Rows from block 11, named by matrix and row number. Rows with one number belong to one channel. Each number is 128 + 32 x the weight over its row's rms, rounded and kept within 0 to 255. All counts start at 0. Numbers have three digits each. After the name is the row's rms in percent of the matrix's.
# convs0: first 3x3 conv (model.blocks.11.convs.0.weight, 144x144x3x3), inputs 60-71, a 3x3 kernel for each
# convs1: second 3x3 conv (model.blocks.11.convs.1.weight, 144x144x3x3, transposed), outputs 60-71, a 3x3 kernel for each
convs0.0 089:128128039128097128128121128128128106125128153127118128136129112126128139128128128132128114127128138128128128128155128152087128128128128128128080128104128128128128128128000128128128126104128128128014128116128120128128128162099123128166128126128128128034128090128129128128128128105126145128142128127128128034155128215126123128
convs1.0 063:042128128128128128128128128128120128114105127128128128125128128126128128128128128128128108142128255128128128131121128128151102126128128094128123159128128053128128128137133128128128128128128123124122128128115128128140128128128128128128128128128092198128128115126128128128128137148128128111128128128151117128115128001193128128
convs0.1 090:169209128097118117128128128143128149125128097141103255134128128126128108142103224134128127128128078128108141124128128128128078128128128255132128128127086128120134207128128127128109128117067255128128127119096128128128140128128123128083138097167154255126125127106128128128128125088130128135129097128133128127128128128131090173
convs1.1 096:133128128144118128114067117126128129128128128128140136116122109124128128128128128101128128136128128128135129129131128097139133135128130085165128118139129136109128128125128129127118120116125123129255132120130123137024128128130134131184128128178129128100129133120128072128120134122128153145128142129128128127128130128133130129
convs0.2 094:128111196115126093128124158129128128136128128110133128128128128125128128127137128127128128125128128102142128129128128125131128128128128116215255128128129128128139119140135127126134116128137113127255118255128124128144083128128133126128106139128128127149126109128128128128129128128119128128128128128128128128128128128109138128
convs1.2 111:119128129112128129128128129128128128128162062138130128104128255129097136128128128128128129130133128135128124128128129140129153129131128149133176127129106006059128128128128125124126113125121122131117137118094093128019129127128199192128226130128128168128128128128018128128128128055160142121128128136128128132128128229129133121
convs0.3 117:128126255128131075124130128114129128128114129143130131110128128128126128159186131110128128128124128206136128123128131128130128224120128128127238128130125128128128128128215128128117124129126128130231128128127124131128117128128128112128191137128127109255128128121128128128128128128125128128128128131111129128127116128128137129
convs1.3 106:128128128063132135111130128174118122128204094139131127045162151128125128128128123128120121128131138131128126126115152134128132124128121109170139130103124129132093125130128127127128116045132129168114128129101000169019125128128179128128126131128086128128118167137047128208115101047142133117130128128128126144128128130130129128
convs0.4 106:129123137118121131116128128238120118144121119125127172168122116133116122126126210136123122139118113127124164123132255093013028128128130128113128128129128125128127129129153107125130124116097073128140128123127117128082147123127141000125123121172128075135119128128009128128135125121179137122115128128165124071142125128128122158
convs1.4 133:127136120127128131065142186128141162130133128207150255149132115132171118128128133100128075131127126128140092102129130128122123135107126128147128105131184197122134129122128128128131127255133132128128140122127189128139123127127128126128128128124137128126128134124136139128195087178183136119128124123124174172132121127142000128
convs0.5 078:080128128128000131128128128127129132087128128126148133127131130126128128126130139127129130114128128126130136004156182023138186127129131027128128081128128128128128128128127128128131099128128128128128128123128128128128127129130092128128126129136122128128128000128128128128126165133127128130128127156132129130052128128126129130
convs1.5 056:128111128128128128020128128132125070142127128124017128128000128129128091143123128129129128131128128127128100127128128127127128127000079134125129126127128126128129135168126132134149161119155148109128146128109126128132118125130122122128126130128127128128128128128128128128129131127099130128255074128135132127131129128129096128
convs0.6 076:255128128134129088130128113120130186128128129139090133119128170118128128128126196119129172120130127143083214128128105131114120121123128128128101128128123075105128180129128145128124131110111102094118128034114000119128119129149112128129147093160117128000138115111129126108100083111120133115128128128114128181128128119136087202
convs1.6 104:157128122130131129128209105137125128129128115151130255120101129137128130124146146125116068127131122113132128128127124120114128136128129124121128134101153128172124128132128128130250128128125128118168129138146153128134124127128128128128121128167122129006128128125128134132128060184131128157117128171255129125124072128074125131
convs0.7 163:128134099129128126126129128126128168128127126135128057124133129128124128130172000128131128127112128132135039128187122165124128130127132138108113078131126129176123148126129128125128040129124141128052128099128123141146128132139128127128136128075142201061127123127127130130079107166128128123219126128128132132125128128136128066
convs1.7 130:119140128128129119128126116128125134085090129122000128125128128128128118072128131135129112128128135127114122172126126125128128126128137113117105119165127132162161125128142133129112126128144129126097124000130124166127130129122127128138128128118136127140150128096128171161133107128126100107172148190167118101138128061255125129
convs0.8 120:170128101108127128134129128128000132128128132255128255128093124126128128142128153128035130117128128255128143127125136128128125231099166121128118128128138137128128168128120107128131135128129133118114106128143128132128128068131123137128199128127138120122126128130128136128088128130130124128153120044128080129128130128229128191
convs1.8 104:128129116137122128194127130120091000070096128155124136026128145109100151128136120125124063116128146128128128118125128128112128127128130128128176126127079136110077123126129129130127128125124128127130129104163151127131105126113128128128125128159127128147122056109125153132151255255107129122105128133128126127128128128128132128
convs0.9 217:128127128128128115122137125255121033129128127074172186132128127128126128000169186193128079130128127048157161152128127123128128165202118127128129128125125131128127128128128131127122128132104128133128128128114129128127182123115167128128127146183124124200127128119126138114255105058170128108071132128234128051129128128125131168
convs1.9 150:128126128128126127128129128061119128118141129128127255130128128140104151135129129097128110127128128128128129125128134128116126133128128127137128034129147128128130128112129129144128128195128133255130103068147151133125126126128125126128128128128128128130116125185134128120255129122129128127116125093126125234127077165131019128
convs0.10 089:130127137128127154129162128128128128116146126131132125128128127109148128128061128128128128125144126128128128087128128128128128128128128255133127128128154127128128129129120156128151139255147157128129128129140126192124128130126125149118128128128123129255139108156122132123127133128128128128128128128128128128116131127128128128
convs1.10 131:129107132072120082177100128128140128134160134127141128124125143128128119101119123127130129150130128115138145129129128130204147128134145127162137125062127138092079127081128082131102128013129114127131124172128128055120137128128128164128128128128128128126134072130123028137079130089128136128128129170129128131136128197103142125
convs0.11 103:128128128092068128128126128122133128127128128131184106113129128128128139132174111123131125128166134133156095105121130255255243131154125128128128021104084206128128128128129091128128128111128128128128090103128124108124124133126128128137133176123128125128128065128128125127128100116127136130111128255122126127122128145133209096
convs1.11 080:128119128128128128132127128149089105117124095107000128094111149065109079255128134122129117119123230111130093127109128069128128133125128069102136142090128133129128123158123127130129148132141194124102128128126128128128115127108101128128127128126128101128114128130128128128133110127122117000154128129169079133023113105255128129
convs0.12 137:129121126129128134103127128128136128122107128132131097128133128125128122185130126135124133112128128134128125123000128129180128118128122065233091125133128065124125130114100128129131034127126000115000128255132047130123126128128048131126147130124128119112109127134114129128130174128151114071113128128128129139119127113135128118
convs1.12 124:128092137128183129115076118133128139128128128126127131129128128128128128127128128128136068129128130129108121139128126129154128128128122128075129121224115110241133128198131131128135126150131144202128128129122105096128128132126128124128128127128126128162211124128125128113128126120189128171123121128124131138128128096223118116
convs0.13 174:122128128128096128128130129161131000128128128000128132131135129128126128000128147137133129127127128058128129187140255126127128127131128087120147127128127130126114119129146128124128128128111088128186134102128132135124134156128128125124080128132061060129128127072127185124131125128157130128128128128132160050130128128108128133
convs1.13 127:127255118132127106124132100134127128130127126140128128116128126116133128128032120102130128129125128130128083126128132128128124133127124138166110072144255154118140121143133104117129144128129129131125156128086128128121123128133129127128128128128128162129103127155130128161128128132127079124171123128125115138121132188146135255
convs0.14 093:123121087128128120119121128117136183170129123145128170118137129128132133128165151113136156140130128150148129113124255176007121135000129122128128128128124127127128124096065128128118108126125106108124128128127103114127114137167137123128138141159126124119124125128095127128130128079108123115255130147123132145128128128255128135
convs1.14 093:116129127126128124134116159215139134129126091125127255136128114132129139133128215105131101128124127115128129128135122127128137107126119124176013132092171146128103128129129128130129128133127130112133078128122128200166124125129128117117123128128151128080127069128128124128133091160150142129044077107128208133013180065114000133
convs0.15 079:128105127187131128129121134122121132128128128128126128128128128128128128121126127128121127130128128127123128128129087128128128128128128173129093140131134128120097121117079177127128245133091134111128158198128155115129132120130125128128128121125129218057151127255121166043126128126128128084122128128137124128128128127128124128
convs1.15 126:131099127128128083165113072128135128128138134064142128123128128128128128128118128128129135135130128115130128118136128128128129128137135128132144123129087150028124127125105128128128124120128128128128129132128133125087132158191128128166128128127129117114000136127128119128075128128129128129128131128129128151132129131121128154
convs0.16 050:122116124128129128083106128128075255138128128130117253124112227144128128128196134128063249140128130128128188128128086128133151128128143138128128128123140093107133151099128128124128076119128128129128128129128091128143128100216135128160130128200196128128128128128104128128165107139128128069141128195128089185128128156128128253
convs1.16 053:158129155128114128128128128105128154075128128076128128101128128022120128101128128128091144128128128128128128128128153018128128063128128128128128128128076128128063128128148164194128170128000128128131006145119128217129128128128128171212122128128098128117128118128106128089119128128128152128128128128128128128128128128128128135
convs0.17 061:127248152134130128128128137128128128131128128100129123121128128128129127107126128128128128128128128101129119129128164133128128128128128180194134111178128128123126128128143106130130125128128128246163108129128112133126128124133128128126109128122121121176121124128131126127128137128128128128128128128128097128128128127125128126
convs1.17 113:124076135123013124130118130128131128136135144128132128120108161128128079128128126128128133132129134131133128128129128128128129128141129128134166128128087128064043121126125124122124125125121123127129167128138122142085129156128128141187128164128128128126000132139073128167137128128131129128128128128128128128129129135128129149
convs0.18 127:127132099128128129128128129157255165201114129126148145144129223134126134128137128142141138132120128129140134092024092117130140109130163128143113128129133128128000128128045128128128116129128128135110128128129127129115138131131167118170128139138124130128128128129095128128213255179129181053077121135134188169131125128139134130
convs1.18 160:127128127128128127115128128178255201129128077149139254132129128139127132136127163127128105136127108123127136127132128127120131114132106000141082129148138137129128128128128128128124134129128111222128128099133128128128125128127124128128128127116142127125155129128128124128058085093255133198087129121169225199109135119100000132
convs0.19 072:131114128125134128127128127096122118126127126037123103084128106127128124088132128098112120126127127093125116163128035126119137121128119133118128129131127128133128134114129128127128128132128128091128128128128128129127127120121125127125002125104175113127128139128125128128135125127128120128125121149098121121126128128018120028
convs1.19 057:128128126125128185118171128128128128128129128128128128127128077112128126128127133129128128128139129128112128128128127129128128128128128128128138255128033128128034128127137121129128128131120132114031130118150141128116128140128128128124125136128128150128119110130133128128128128128125128128128128131128128130255128123128128122
convs0.20 091:132103222127111136128129122132122128129128128137127128126124128128127128127177128134120128028128128126115129122128128128128128128128128133119255130122125123136104132115128119125219128129116132122255130118198128133116128126128106128128127122133133125255128128120128131128128128129126128130061127128145124128129126128127128128
convs1.20 124:119128131128129122127129131128121127133135100132128125093150157128128123128126108127128128129139128129128127128128142128128128129131127128167138133115119000128118116124128121128128127124127128169124125131080000128025135112129186193128137128128126128129128128217124110219128128000161128114128128135128128168129128223129128129
convs0.21 060:114127147126126186126126126133126129145128068128129121193128130129128082099139039141142130129128014121130128255116113127088095132117128125121255128127128127121120120128164128125178128123127122128136127122255128074123131144129146126088123129128128127129125132127128128116176079122156128128067129128131125128136128128128130100
convs1.21 061:128136142128124099098119144210128068230146126132128115132146143126128128154123091128128133133139122129128128128128134119127123129202116129131158152128102000164123124128128093128128126127128128125123126128128180128120149104129123128125131128128128125140134127132129128126131128128173204106128128136128128132131128157128221128
convs0.22 092:128128114128128128128128128128128128128128128096128155125128128128128128128128128068128128128128128000128128105040128128128128128128128155128128124128128128128128128128128128128128128128125156128128128135128128128128024128128128128128128128213128147128128126128106128128128128255128128128000128128025128128128128128102128128
convs1.22 073:128128128128128128128128128128154128000128128075128128128128128128128128128128128128128128128128128128137128128128128128128128128128128128128049128128128128128128128128128128128069128128128128218128128072135128128090128128128128128222128128128128115213128096128128128069128128128128128128128128128000128128128128128128255128
convs0.23 113:106128128127130127123135128132126134128129128128128126133130129128128128128128121132128142128132128128128126146132127112128128128128128120255128142130147126129115123128129128124125133138132128177131220110255130227089130129130128176131128128118128126185127133127128133128131118128119129128128128129130127130128216128131128127
convs1.23 134:122128128128052127125088133129131129185141128127127087128065174128137027117117127128129136129136118128143128129129128136142135128128129128089137164045125108122064121099121121121123127060129129158127100138058127112124130129130128239128128128128128124127131128131112121135129142089128150156128128128132132156128127129133155128
convs0.24 041:127127193128130031072100189112146128209102128130118128159128128189044128158118128133127114180113128145120128136166120083120128130128128105141127128075172125109192125124189128089128093138155128127137128128131138097204140128105166092128146118128104128128129099102095119144025114084255120128122128128128165119200055120145119135
convs1.24 081:129159128128129187107113162137127128123128105130133120128125128128128154128119128160128111155128128102106125136127128128128099126137196123129128075075166129128123116127129088118128171128143074119126138126128128139140129128117128128129139129128106129143136126145137133126128128128127126127129118121143115098158021092252127128
convs0.25 088:128220128140097159142117134124119131125128123132119140121126132128124120128125140122127136128126103128122139125120138128128127128128128128255128175119175123129124127216088143122140214123128128130091143126160124141128123125129128127109128121142127135135129128178129123130092128128128128128128126128127123130124128122128121138
convs1.25 117:131108078128012127129097129128133128130150128125128128126128128128128128116128121128132133132133125128146128129132128132133173128128129128143132150057126133089108125121015128119128120026128126142119131128120128111123128128129132184141128127128128000130128118147121115138130139126128145150128128132131129143127128133115185122
convs0.26 074:255127129139128131131126121139129127074128128140132128136129113083126128141128126137129118088125128136128127128129130129130121128133132158118128123127128127128128255127128127165126134127119167117128123191127129120128133129125047125128135131128255136122133127189130120128131128128075136128128128134150129128111126124142128128
convs1.26 087:128128128142096122122132018121128128126137133126140142122104107123128033128128128123123128165133128129135131122128128119132143129134173094172122122125136130094121129126125130121098156125118137091204138149125111126138134144128128128128128127142138148102126087128253124131065007128128148129129129128128128128129129128130128154
convs0.27 096:141162129140128128135167000122128124128119128128123128128127125119127124128126128127128121126124128129124128128128121128128128128127128135160123119145127126126128193150128129135130131159066135155129128135130137128128127128117126126123139123128137144138125131140128128128128128125128128128121127128126128126127126123129122117
convs1.27 104:128109133130104114128128055121132128128141135128148130088063132122129126116127127117130128134128142121137128128131129128128128128133156119136179105128092147105000128123128120127115127080095128109128129208136128128128133129128128128138129128128128128126128133098128000128117000127134230128127128156130091128129128186128146128
convs0.28 060:128128128128128128128096000128128128128128128128128128128128128128128128128128128128128128128128128128128128128146128128128174128128128128128128128128128128126128128128128128128128128027128128128128128128128128000128128128128128128128128128128128128128128128128128128032043128128128128135128128128128128128128128128128128128
convs1.28 025:128128128128128128128128128128128128128128128128128128128128128128128090128128128128128128128128128128128128128128128128128128128128128128128128128128128128128128128128128128128128128128177217128128128128128128128128128128128128128128128128128128128255128128128128128128128128128128128128128128128128128128128128128137128128